Weights of a small segmentation model.
Model: 48-pixel images, arch convnext.
Training: adamw at rate 0.00086, held-out accuracy 98%.
Data: trained on close-ups of made-up surfaces with and without defects, 203450 training examples, 31.5 epochs.
Rows from block 9 of a small segmentation model, named by matrix and row number. Rows with one number belong to one neuron. Each number is 50 + 12 x the weight over its row's rms, rounded and kept within 0 to 99. All counts start at 0.
After each neuron's rows are labels from the 100 images, of 14848, where the neuron reaches its highest value: "peak at" is the part of the image that holds the peak. Only what is clearly more common there than usual is listed. The data: close-ups of made-up surfaces with and without defects.
# fc1: MLP up (model.blocks.9.mlp.fc1.weight, 1280x320), inputs 160-319
# fc2: MLP down (model.blocks.9.mlp.fc2.weight, 320x1280, transposed), outputs 160-319

fc1.128:59 52 55 69 53 62 59 56 49 42 43 74 47 57 54 67 48 50 47 54 61 51 71 73 55 60 51 38 43 62 47 59 43 45 50 37 45 48 41 37 54 56 36 64 48 50 48 47 24 67 31 56 38 50 44 49 61 60 38 37 54 46 49 42 37 64 46 57 60 43 47 75 66 28 44 56 01 59 58 72 51 61 50 36 58 40 30 45 57 26 49 58 43 40 50 43 54 51 65 44 60 67 44 47 67 57 43 43 37 72 61 47 36 56 62 50 52 77 33 35 40 53 56 65 47 55 32 44 51 37 34 65 73 56 62 44 32 61 41 71 40 30 57 49 40 47 51 49 60 57 49 64 64 45 55 40 51 43 24 45
fc2.128:68 50 55 50 40 55 51 60 43 47 59 66 75 51 52 70 62 38 26 60 43 69 68 48 46 44 46 39 53 42 48 16 73 45 65 72 83 23 59 52 68 35 46 73 47 41 47 70 60 37 28 56 41 44 47 46 46 61 55 65 59 52 61 40 51 58 47 37 41 36 45 23 39 38 60 38 61 65 42 28 38 32 39 52 23 48 60 56 50 50 42 43 50 64 57 45 34 71 42 52 58 53 61 65 67 52 41 39 42 58 70 55 46 36 40 53 50 47 59 47 35 71 40 46 39 52 70 42 48 41 58 40 65 42 70 51 71 60 61 57 41 61 62 43 40 59 49 25 74 44 76 72 39 54 50 48 63 73 65 35
peak at: bottom left

fc1.727:45 34 48 48 59 82 55 39 46 48 36 53 45 59 64 50 57 57 00 42 53 56 35 43 47 86 77 23 70 45 47 41 51 49 42 55 41 39 49 49 39 35 62 56 36 52 53 58 40 43 55 54 58 45 58 38 49 35 43 71 48 63 38 67 41 45 61 46 46 28 66 45 59 40 39 67 52 74 55 44 33 49 69 40 77 28 51 42 50 32 49 43 53 36 72 39 72 58 41 62 54 50 81 35 47 42 49 28 61 49 44 53 47 56 44 56 56 50 62 38 44 47 46 26 69 50 67 72 57 53 65 64 02 44 52 59 57 56 53 57 55 17 49 62 34 45 26 58 42 52 30 44 48 35 69 48 61 66 68 44
fc2.727:55 43 68 46 57 39 44 54 47 54 52 46 59 45 58 61 44 56 33 34 43 51 55 57 54 43 43 43 57 38 57 60 43 51 58 67 62 52 57 53 46 41 41 47 59 32 65 52 54 58 55 48 53 58 55 29 62 59 23 21 49 45 41 38 52 41 45 44 36 25 47 48 69 45 53 71 54 53 46 52 40 52 47 57 44 71 71 56 55 53 62 18 45 52 64 46 49 35 67 53 45 60 65 61 50 42 37 51 42 28 47 72 44 50 60 68 58 48 55 40 51 63 73 54 00 64 48 47 49 53 38 66 68 55 65 49 51 57 72 41 53 49 25 64 53 42 60 21 52 49 49 54 58 98 59 65 57 26 99 44
peak at: bottom left

fc1.688:42 55 68 54 63 69 61 34 48 36 41 47 61 38 57 59 71 50 43 63 54 56 53 53 34 86 46 30 74 52 44 50 58 51 55 53 51 35 44 35 22 56 69 62 39 44 39 75 34 38 67 51 47 39 36 47 30 77 39 71 45 76 28 57 55 54 56 42 60 22 44 49 50 18 61 50 49 57 70 50 31 47 67 40 80 45 56 55 43 36 55 49 51 45 48 52 48 43 50 49 65 67 76 54 69 48 62 42 42 53 50 69 32 62 41 65 58 49 50 48 41 59 59 35 58 50 46 74 39 46 81 59 35 42 62 47 61 46 42 43 48 25 56 54 36 57 49 58 48 45 51 52 56 39 57 42 67 54 39 53
fc2.688:55 48 70 50 44 46 41 50 50 52 59 49 52 50 40 54 57 57 42 47 39 46 60 53 62 64 59 40 68 43 36 46 29 36 57 63 45 30 40 54 57 39 47 55 56 44 66 64 61 54 46 37 51 50 54 47 59 46 53 16 52 49 45 49 54 45 45 55 59 40 47 34 71 61 56 70 59 55 44 52 49 47 61 60 47 57 43 50 41 68 58 24 36 42 49 68 44 40 59 53 47 70 64 56 65 58 46 55 54 39 51 76 55 56 55 62 65 08 49 41 48 58 51 63 05 62 60 31 48 42 58 40 38 48 53 44 62 48 49 50 48 66 40 40 48 58 72 24 56 53 37 61 45 91 61 62 60 20 99 33
peak at: bottom left

fc1.34:36 39 36 46 47 50 67 64 49 36 49 58 47 74 52 55 76 39 00 61 37 67 43 46 40 61 54 41 47 57 40 50 46 49 23 71 44 53 61 44 56 57 44 43 39 47 53 33 56 50 47 59 56 57 45 40 53 77 37 61 47 50 50 45 36 52 47 48 51 34 50 49 42 58 42 46 41 78 43 62 60 19 59 64 27 67 41 55 47 62 45 69 56 53 63 51 55 31 63 73 61 66 50 49 47 68 48 32 31 47 57 41 40 54 48 42 38 61 51 47 46 44 48 57 46 49 35 54 40 52 71 39 59 21 61 64 61 52 53 69 60 47 37 57 54 57 46 47 30 56 63 55 62 56 57 31 50 48 34 37
fc2.34:37 64 72 66 42 55 44 54 48 43 41 52 41 50 54 28 45 65 07 48 38 56 53 41 47 61 54 43 53 43 56 57 65 52 48 43 38 88 58 48 40 51 39 43 39 32 51 51 55 45 52 60 56 58 44 56 56 62 47 67 65 39 42 49 48 40 60 51 48 62 47 42 50 39 55 00 38 41 35 71 39 60 73 52 46 53 42 50 52 52 53 38 37 20 35 30 45 56 36 42 53 42 45 52 66 52 50 20 53 55 41 40 51 45 45 65 61 76 48 54 43 40 52 54 19 58 76 49 39 53 61 44 58 33 57 65 46 32 69 51 46 52 57 58 58 54 65 49 73 47 44 44 48 86 47 42 51 61 86 54
peak at: centre; bottom centre

fc1.13:35 34 54 42 60 55 47 46 33 51 32 57 56 55 26 37 42 41 47 48 33 58 36 57 60 70 35 39 78 57 63 56 54 39 38 50 39 52 33 38 40 55 48 50 56 51 50 39 63 56 59 46 35 42 37 70 39 55 34 42 54 29 32 49 59 47 36 39 53 42 58 39 42 34 27 38 36 47 39 60 36 44 46 27 56 59 47 41 53 40 45 55 57 46 47 57 55 38 44 48 63 42 47 39 75 46 56 49 36 44 64 36 30 59 68 44 54 39 43 66 67 56 31 46 54 40 45 50 52 43 49 47 52 57 43 52 65 48 52 63 49 48 51 53 46 51 61 45 64 45 76 57 52 51 43 35 69 61 45 36
fc2.13:49 54 63 74 62 55 49 41 59 49 32 25 51 36 67 52 43 42 54 52 52 61 37 59 42 41 60 75 63 49 41 77 52 48 53 32 28 44 60 45 50 56 47 45 56 44 75 43 53 56 62 60 49 38 50 51 38 56 46 51 53 50 66 56 44 34 54 44 52 48 52 51 60 64 47 63 41 51 55 65 41 56 31 61 48 34 30 46 63 57 46 27 48 65 62 44 48 36 64 58 45 24 45 48 29 51 46 53 59 48 38 56 68 52 50 46 50 89 47 62 60 50 66 53 25 43 48 30 39 45 44 60 74 51 59 42 35 06 56 52 45 56 13 39 46 63 52 61 59 44 39 51 37 83 57 55 49 16 64 46
peak at: centre

fc1.716:47 46 42 29 48 66 59 47 62 36 52 50 35 27 61 51 53 54 31 45 60 53 40 46 40 52 35 39 68 35 51 47 47 53 17 38 65 28 32 49 58 58 72 55 42 58 31 47 44 44 59 48 46 51 61 43 44 47 49 63 43 69 36 55 55 30 40 62 43 52 51 52 62 45 65 48 43 47 57 48 61 60 72 48 40 40 48 50 64 55 32 54 51 63 45 45 53 58 15 71 49 52 68 29 56 68 40 17 62 56 70 58 36 67 37 59 46 44 48 70 50 63 42 40 55 60 61 53 40 41 73 51 69 53 56 54 66 44 39 59 50 52 61 50 45 56 39 48 51 51 46 45 70 44 70 44 54 57 39 25
fc2.716:36 45 47 55 60 52 51 53 56 38 23 73 55 46 54 43 37 77 45 46 46 38 41 43 48 34 46 49 48 44 48 20 54 58 46 46 38 15 50 36 43 49 54 45 61 56 79 51 53 57 56 46 48 53 30 55 46 76 19 55 60 46 66 49 44 38 55 58 60 48 55 46 36 56 56 40 39 45 40 30 54 59 29 42 60 28 51 36 55 60 30 40 50 19 48 79 49 68 61 43 54 62 52 48 53 34 51 48 37 53 45 50 47 66 41 59 58 52 34 70 53 23 62 53 20 49 52 37 34 38 49 20 48 49 54 58 54 55 51 54 40 43 26 51 41 63 77 48 44 50 38 44 37 99 47 38 64 70 91 43
peak at: centre

fc1.452:63 53 63 48 68 43 57 46 54 42 43 48 53 17 51 34 69 50 33 43 47 60 51 52 64 36 50 62 38 57 70 59 35 45 37 58 57 53 71 45 40 50 47 53 54 55 29 55 24 48 38 52 65 52 72 58 47 60 41 74 51 43 67 44 43 38 46 56 49 27 24 74 69 40 67 60 41 44 38 50 57 48 50 54 66 30 59 59 49 54 75 50 57 63 37 54 52 45 60 71 79 57 52 47 43 61 38 41 49 50 39 50 53 20 51 84 62 63 52 61 53 49 65 46 39 60 32 55 48 49 55 42 52 62 62 36 62 55 49 49 63 40 47 41 45 63 43 47 35 64 74 66 50 44 55 41 55 47 45 36
fc2.452:48 36 44 44 41 29 54 61 55 33 67 47 54 44 59 16 36 73 45 50 46 46 43 47 51 45 50 35 49 57 48 49 16 36 26 30 29 62 51 49 41 48 59 28 56 40 70 39 66 44 47 37 55 51 44 55 40 64 38 51 55 56 45 48 50 57 70 32 41 64 44 42 47 46 57 62 02 56 30 54 56 32 60 41 70 46 42 52 25 48 41 20 49 40 66 55 60 41 46 51 49 52 36 58 71 31 43 41 60 49 60 42 55 17 69 50 55 55 44 49 42 53 44 52 52 75 66 46 22 50 43 47 54 43 72 42 50 56 64 58 30 43 65 66 53 51 53 48 52 54 47 60 52 65 60 53 61 69 71 50
peak at: bottom left

fc1.1:41 09 44 45 24 51 55 46 52 41 46 66 69 28 30 54 48 41 56 51 65 45 42 50 38 58 11 41 59 60 32 52 67 55 43 54 50 48 38 37 50 22 59 45 51 60 34 50 62 45 57 51 44 99 47 41 52 92 45 78 42 48 46 27 63 63 38 45 37 31 27 54 27 29 50 35 43 53 38 56 66 49 54 21 45 49 68 38 50 75 50 60 41 51 32 35 51 59 54 52 61 51 41 61 51 48 31 43 30 64 44 45 66 59 48 60 39 57 46 71 46 48 42 41 47 35 60 34 52 72 75 62 25 37 60 49 31 31 57 45 57 31 46 61 50 59 51 64 67 47 46 50 53 51 39 40 42 38 72 41
fc2.1:63 56 53 71 50 38 52 37 47 51 48 64 71 37 25 71 78 16 21 56 45 49 68 37 54 40 49 31 52 51 50 51 44 55 64 44 31 47 51 61 44 48 55 66 48 40 26 49 43 46 73 55 50 35 73 57 58 56 40 50 44 52 48 39 41 61 54 42 62 62 54 29 39 47 41 45 41 48 40 58 80 36 47 38 35 72 51 56 40 46 45 40 45 54 30 42 34 44 54 52 43 62 59 58 57 39 50 72 52 48 73 75 58 53 58 30 48 39 38 57 40 46 55 41 72 68 45 43 47 56 51 53 41 39 59 59 62 50 69 44 53 46 39 86 51 48 34 39 62 46 58 55 30 23 55 69 57 52 22 48
peak at: bottom left; bottom centre

fc1.134:47 00 46 47 44 53 53 53 58 57 46 53 55 64 38 76 50 36 43 41 63 62 54 63 36 64 49 54 38 58 31 52 80 43 40 58 51 42 29 25 37 59 47 39 44 85 72 42 47 35 62 57 42 80 33 44 51 60 47 77 37 53 49 39 58 36 42 54 40 35 38 50 35 49 53 59 44 45 33 47 54 59 61 25 50 53 39 40 46 80 43 90 38 50 46 41 44 63 43 49 55 52 39 41 64 56 51 39 34 49 55 51 42 59 46 58 28 55 51 46 48 51 60 60 53 26 45 56 55 67 66 61 43 59 56 43 40 50 57 52 54 44 64 45 46 65 41 68 52 47 71 47 62 56 49 46 56 37 50 49
fc2.134:31 62 37 86 37 27 42 55 40 47 40 55 40 59 51 44 28 77 34 62 50 52 51 32 40 35 42 30 55 56 62 49 48 62 34 33 56 73 51 36 53 56 55 38 46 30 59 81 46 42 57 57 55 65 62 51 46 51 36 51 52 40 47 50 43 63 58 39 61 49 52 36 48 57 45 19 20 41 34 69 55 46 53 36 35 60 54 53 39 52 62 36 66 32 50 58 61 47 29 57 46 42 59 54 67 49 24 54 42 54 52 71 53 30 44 47 24 21 52 63 51 60 52 42 62 68 38 75 41 60 54 46 37 27 54 57 39 44 42 49 32 42 61 94 51 53 52 41 45 45 59 58 59 69 48 42 59 52 55 33
peak at: bottom left; bottom centre